Weights of a small contrastive audio-text model: text encoder width 256.
Rows from block 4 of the audio encoder, named by matrix and row number. Each number is 128 + 32 x the weight over the matrix's rms, rounded and kept within 0 to 255. All counts start at 0. Numbers have three digits each.
# fc2: MLP down (encoder.blocks.4.mlp.fc2.weight, 192x512), inputs 344-429
fc2.35:130104098120156140146130164120161107177084161135149099118082190133139158118182074136141118097083161145158147123113148149102168110119099128154140183077117097172076073113138158104154104163197136174223096073097128114194093153126109170108138128138118137088126085
fc2.36:142132175143107146153169089144093124142158136106170134136065100159077103126141147118119057049114152145107142154077127141129124138144125149092147146140081107115068138123102098152136137146176177103068129163149099103127160127141093079091165142149078146163080121
fc2.37:133129159146118150143095167083083159120166096147150077141128152176092164120105135097136069063183159108096135187115146150121142149132167181171158093148171101069170189142120175151128119128144135107111147155065124157121116190175125166160112071149160087154128145
fc2.38:135157097150132085080132158113128096077080162139118126159173111117107111162148102067103095135067089141164129146076204167136143170072102114166082132134043118108130095147079129121080150137131157103166125074093132158118105205071133112140104140127150129139088168
fc2.39:179196139171149098168094105096175118150139168140086155148151105151108123200177121076140144078142151066166081091150140143115125113111169076182135105079156100115124134105078171127092151197150150099128134170151129179163183178163131144132122164102170091145129113
fc2.40:109165145133104121096096103114086087121121118145171205153147132186149172169116164136140171133142098172138094111085147115099122134139115153088144154135098082171164086124099181128141140151132117095160153131116131128153142169129155142155172111081151162163135173
fc2.41:084099156146096128104208126128104155109117066117073141118132088145169162082115134089159075160166134099112197119151120150165152109163128151172137112121104198161091160163214109206168107109181081190090148166114155114147124106152172194185081131092145145150229123
fc2.42:196115108178123109095139097083130107156129172126129084136118118099143091148072151088081112123092132126165063091149088156127181136115130188089113134133114127137111154096130169124095119105176180138131169125046123060139124192168146144092119075153143082123082191
fc2.43:117114112095142180159089152100141128116209151077131097045161185085211086127086140146145117124151156084119162141173086138160189126147132077131123100116147159085124209100132106121126108123127149135144109109136144184136100013170119141174151114106106110163151159
fc2.44:123083145163085132158197106140133132113173134146125119048139148119144158042185155150117121150129175075136087175080165185098177063150091084132104127091078150136191160168127167135158102146133097119158124112131121199131077143116165084164074105186125120189047113
fc2.45:124129145188120118100150097107109127123163161125114146135102125122128173141074065069169088122146152116098174154062155133136107171107175123097171170114161081124068099115107120159150155148135081123071132186215118108103160100085082107145160104122122147111138138
fc2.46:130128135057114150160094118134084118101125147112169169180099108076089150115185082100176111130082073204166138166168131136086056146104117212081119130142126114145145087138138136180095089143158167156138065145115153125153128126113111109116101144107142132137107151
fc2.47:153148128111182128153112121103170098161108110132147166068142178069128136169144084101104120095182131151160083130155123125150179134113121131101190160099146145127142137079076138171154203100138153096114112131119096057127158172139138146121135117132129131119182159
fc2.48:110105091198077090143143108122114098121104127191142170129175103099098145177100130085078138120156170142117093135102105153091195090101165105157097101155140080106084233084171147101153135096154128118180162144144113126137086165158180159192146190215168105178137154
fc2.49:160085177120178169138102066177112145130141119123115159195161117143123140196086173105092173097107087122168131092155117120155154136148148129161142092074120115091158106176204186151088134201164141171093147126127150056178097140148162120162119128127104155129102143
fc2.50:138167150121103122117112083168122166170130099163152106124115152129134143115156150114092086125113144116170168123104190131157114121131125156119089099125047155112090131162103169160084136164107147070116123093099105151130167178102133093084150101145161145115067099
fc2.51:156203091115167128133115141173129072139142212101157137165097132142074077168193164128164110171097072137119137073099116162166115146151124140135147121080151114120097091141124149110135118090060076125100138176098139062097099168105122125154115092118161065141057143
fc2.52:142192108166187159088114121157132119070149097143141159165154131089086105155098171131155143150090088117184132165115161059146134169180118204090165140126145112164161176107120103086161170110133154154160141144086126075089113160087158103130124106108161143155203197
fc2.53:070090127105081116110151108129104140098085124135156183164138089099129145121114094128146100111155133125144119119130096125110168151080174177188122092166097172117152156152194154145135095127123154108102148150167116145139122191093183097134062148133155118108170171
fc2.54:134118183134102193131131099069142111152168188087070149133169108051106126132137109153126156133160154086160071135124159157118098160126114111119094128147112118106073158098149080061181139137115133147099111103188141116165128175159087170122155123174133105113123145
fc2.55:135166150129126126132120155162171155207115190098056131082186079153156113209123149131117172183145070085101115141146150103085142162154089119199095113143117131135193070200174163113127094194129092146121125109104086177165143106128094130125151084123102119085098152
fc2.56:107180123213165118149159117121160118119096078089126100124137097162109061121120095110134152185097151077121143167158136124142086140147118128155141133181093090095157162121146159156156123103115173120103187125113134133159156127104096120090108063088166155141195160
fc2.57:161099077146142195076188098144163109100157118170074096077075119049148091136066134109103115121136117149149133199132065083101195101125104100135194108117116107130150177073175084121074113103163110175147121144102175124168065163135145187104098141208131087076199093
fc2.58:136093180130093096122136140125116082135103137141119146130128204131138139167124148131107093139096096125086140174176137093069145136149179108118087146178195140145162124101109148167178136115072137169186146096049166097165106166164124182112177163143159128129138114
fc2.59:172144171105153143135136146121124073100071163108124136080134102089146095150128166115089095142163125126102150085136113152142198148168179129155179169138132048120144100169160169136075127163134116124141133106128113100096150178137085127156122098074123147154159089
fc2.60:117227064169165186184123082091195196111128110145124143085127092140173113114106123149116165146154147140172061117129170129138125129101171104104160080092118167139104117128153148113081103086129140068149185137130160123150100163091108172091160133129147203155163118
fc2.61:125144191110148120081127145138131121153114149115143174201114159169139159130139109126147200115117112198107112150143136151100140173113102109177122122191126091123106072141078099130085096107076105087138194128141168180163142112182102169111141042140177151144163176
fc2.62:069073093142133065162165141114132167081115117125146103066132154096159113093102129123130136188118147058055157132180114106128129122131174145122087109123186158109151132138163085108140111123124145119187143174121164156136131122090172110106159119173194143093165105
fc2.63:144064075118163110097134136109081163082060116174159113123156075102085202166133164078190110150161171107091144149154084088100073101161124129118140139099108154128099141134171124113112083096129156188147097129084110163105161189106180152094085181195136175103181117
fc2.64:148202172094157132123084107187181098116153134160150121162139169158155132171089174124173121085084131155159090166151137148058143155137108132105100088104088158112109074155115144090150145119148121110139131137142121122126139156149112098128080148135165158122083167
fc2.65:118099164130151164132074135130181102118149115152152106185086093095185156194109129110161144116132166178090170112145084151168096149161119123119069104073179108098161086129123091155141102068067124131132163075116098124050136150145136135131132115084162157139183093
fc2.66:172094126108144169115082091148144104100123174167134141093104154133200093101118142133160103132152111054137116123154100178088152113090137092063086127165169126141187140120156178100148135099168170104130155086066150160139111125165161123111138149171069111145100127
fc2.67:118139133102114101116107144096095181086143118053132126161182146118115158087154134176137168157114146135074083190136162087093080093137081038183136107173112173134130160118164139084127156121128175143115138109095144062128062161107145113099191134111159113145161199
fc2.68:106058129157057126128151129079109155109139109158142104124074156114150161090125106136178124114115152145134116171127106153153148161154145136081130153181132104137072141111168126132133149095108108153088144161115117111103095109071151145129116107140129143122146148
fc2.69:113134129170105114161126165125092122176167079092180144142101128159144124125138129186118112082122132124090101080121145093114110114066114107102096080096170146095063129113128186124165150133115142097091097089167118084130126115087121103124168178153143175153091166
fc2.70:137119179159112182121130124176147128084148134086139102139097152094123121113066105108154081117117187134158129088115094170179142078163110119144127145096152169140171127158140082142154107122165098142130193200137103070130182097135123104164125132082123067093091178
fc2.71:116096181125123105185158086183144077144147086138088181157133105170072123116192111114103101170108145108159180087125076135185138136164183132107125162075158127129133147098134090174127065158145082084137185095150103094114131128165141153161111127106102152111135145
fc2.72:179101186078114133104118183120091112100116154152091143142183146124110099176122158163112146094139124133083162062147176104123126179146093158129161126108079070123123087182147154103143181112149149103110148102112180103113156152171190131102107122131168134140075130
fc2.73:116141055169096075102145073158126136135147126128111131111160099204159098110143084165141043058091144136161110125152161193100085156071154069176097145098079121088109145145103120143100121144127184172117141173137109169137127142122084098154162121067131059113176109
fc2.74:085155140113105163123174106081124134109171119063084145099114114112089128145086138128104115114156082143105119136141101103180134077119092059080117154201149148119155162149076137126155156152150144098081098136093105190131190144129159147150145127126123079119091176
fc2.75:126084087060105084127126100111076148064141073138170077136117142069109156128103175037151108126169137158169139163109078069182147134185125153162109172155103084147161165166157178169141104159205148108174163132150182088109198107094073119140128131126185166117168138
fc2.76:097118221049108203183093143172162143117146161144129160133118123084171060184149137161125065173105139149162136117209127183122159086136152177157106144124112087124089066173118109120097155114088084147182154164176164111067174152110110146159093172112173164112128138
fc2.77:111104136148069111143154117114170109128137104164177126094094160206110091151081153152137149123173187167214095141064132179114173149149135151160128119166168129122154141089122122065206150151057076127112094079122138146133121102176193130162160071166109114175091088
fc2.78:099122128115160155145100151180070128119160107054121149109169173146144158094114136111061153110100178079068150089123098090125208148061107118102123145091161193122115128180086167151116141164166060109146176128157069163097115149109132094148142095145075069102168146
fc2.79:139129063175137108157098093152125160182078098162119148097154136111123152161180079135109166090140116144127069058125116116085170132088133086156042152109169113127063141076129060110139118143084151110116112105075119177111132148133108108181108173160101164124028076
fc2.80:168145161104154146129166116142150127084139079131142138164122170150176151159159125123132100123078153128180147076136130170143163147171096214128116151099095204095163169061135127101140164139135204118099102204122116153084113106095151131126076114087101152135104162
fc2.81:119138132163085098078135095160118146160125088157115083112110101140130144168187152099082158130109164157166134081095129139170136130152093103176120185122144124122152132096100072135119114124114113164190091108069173167179133136167128153169121105145153068089129162
fc2.82:196159132133148105113066180111149132102112175160147147126088130078166135122083172117181078088103113124120089152169144082101118126084110110053176150122062130146176123137128173177154103151156177144082104118041090116128120169118139108138098094118125137101109114
fc2.83:098184121164134055159091091161155078205112123120154170126177163162096127208143156123095090158111125130099126108093166108160150160102095165101104123103114171070130137123146100110144178126191132104132139147119154098088219203128088097182092063104206101149105219
fc2.84:094111086080127131151189076138111117116094141156145142109182124131177110161187177119112106143152150077160094109178146176131151133088088153108131123075147110116078128143136157204096107173141093155106134144079104170111129160097146121153068143197105125163167128
fc2.85:121138081179100121167128129162147111142063103197101086168082076151112104156128157131184157171124085176119129200175078116107130141180098108148081098152199111175124076089165099182118062102167183124162169140142149114156187092104096092125125102099167151067099071
fc2.86:121105181098152175142085135181056149130102101180140141122178165160105181184146146085080115132091152083146140130150196125079177103158112206129190121102137204083135095133144159147106158133185153148085166058093158124114113146179161077110090086107135148145124169
fc2.87:170137110112134135162118161154142076163113158168143079160111145134098124183164125146132131085155063199187074119109159068144074168106145064132114137127129073103146162122044151125116131094086198089133097111061130056121163158093086155113111144122124128131144148
fc2.88:090100129092153100183079167176102163160125106100107166088200153125068138125093143185078129062119088099135108149124100055096164104181162091144153105106200074110104111156089160137136111128110172127145171085153053170147154100157123144106174198150104125142122102
fc2.89:119180081140153105083088109140159123140181119124079087101114182071185158112118127133143154163111114090114126073142107073101118080105149101104132149148190138113081171129125134167189190072127088108126138140143168137149043097119180140086101159169154162156128145
fc2.90:161126094197093136088169175124111115130183134088115135124158170094182146147033149145101199098118158101180188115118071133155172125111124090175156082121103133102167150193132129072156101137091152112094165139062105126141151099112131186131074088161077179140133131
fc2.91:077134152100164122140094162123107116161145153123133117132134100120133123089121133115045205093098097075124110157151116111155204084136115113131142148172122097113080150152134104150106075122160090126133149128165127138145137100116121148137111127151132084114157172
fc2.92:123103113111155139148130139127062135097152087181111148166145172168119168123087087125175160076138129186104067160090197114123141164085106155143128100187159087082103141086116159085117187137188151110131143198141125096152133114164065067089163096109139133126101082
fc2.93:180098182118133157151123221093140152106170104137061167041137172100183085153174062137069132158157157037058158129121117113080216082160121040165152149164149134116096172118135116058176145097068164127115126175114128142112078112181124127124142187211087096116169107
fc2.94:122140050104138116149181116184152162118065107084061105179114082084046146066079103084110148088098162216165158171126142117144100076165153126080104131083101084139105161094123105117170120138147118148131085101126126172080122154138091138135172173121169161156168066
fc2.95:129123184110161129136114087163136154140083147163151116094112154103157124157150163121155161133114057137172138094159104102096104125150093112110071086091173166141142077067142171166143146151129147135182144119142106099118147085141081168160108175100143093137163085
fc2.96:165079181096099107155137116164079067156168063115148119174186080101135122147146110126141160150096075141177124129166187066117153152121103140104135128190089141078139112176214090135139116145134141169093082134181092059092127153149194134173091099154121160166149175
fc2.97:112214141091119118102107075101173109120124135150127115165178109119130111160132095117152237174133129131138107105155136097139082157179152095118109135157102063139186155159084106119126159102081139161134114166147131133140139072174146158087089119099113092054110123
fc2.98:144120157069056169140096077125133159139172072221178151110143162124127094172129152129094118085120168140221074101137150081115138084142135119118149147145125140157219165086111116098156086126105122102128179143060114191173083164101133149086072143152120146146082189
fc2.99:153132189157110155127155209146098106117170090126162124075106167138108097095111115099116135114093234119098117142111142164149112170106153170086180096106134120056084166127105162091154079125119126078130169158109167092169119081088128140138177108139147164155176134
fc2.100:143180124083208157156115110153124128136111112102134149173144109159112160169105116128100147161123092164092155138116152089060086151145081138155147107122145151166180086141110101055147062101180105152172104099140050054147166087118151133124094120137080115096100123
fc2.101:124150149046118155126136154142114148130172117098098106122159092126112148112109175158123096147151141086109115189159143147122180199083125168096165157106151100074134175158146115160114119088116103107105101167153118072075157085111127104167154135074116115127128112
fc2.102:163168154106126138133081100122152122122065130183151115133171144161155155172137114110164081082090087125126134134158087173110138112118131117166089131162155093091100171155111089129131161142140141123180163099139156160166132183175127177161083180102091098166129159
fc2.103:154095131178175143172148138111069114156136070138152168142125166165100115184064117154118053082132100139101169143065126162113133097181143174189170091094155152139099063116123155096132073174160100146177118157103085109116220116104093107099145138160127126140117179
fc2.104:148140116153138115107075072157147150125126071121117138192067105170079113078113098137113171091135161166083179102110061136124099166127141164088109151081157163156087140158108147134113068168169135143181139192098107142128156122089122102107142146112144044127157126
fc2.105:152054121067136095158147109063106141079133074199056105148120157093167144131158132183182127137088150153171069129152180110148093081160116155097085181149097140201117061133130072150116104199102150179067128137124083177162150174149143189156151151088109130175112079
fc2.106:097123124151121150081079140072144094104152120124105112120140101124113049182152106173076118116093189105127121157127101178101173141105109093122166170175120093165131124126129138142147154165109152125097184164077120102105124121120135099078164133150129131142096093
fc2.107:174188095162182159113218116158095074190102128134121137146121069172077154158111126067127165136133151192106177064052134089119133125190105169132145118059179090117081169152149159107114151110216167184183163122080167123148152175111064133079074122109141099145163131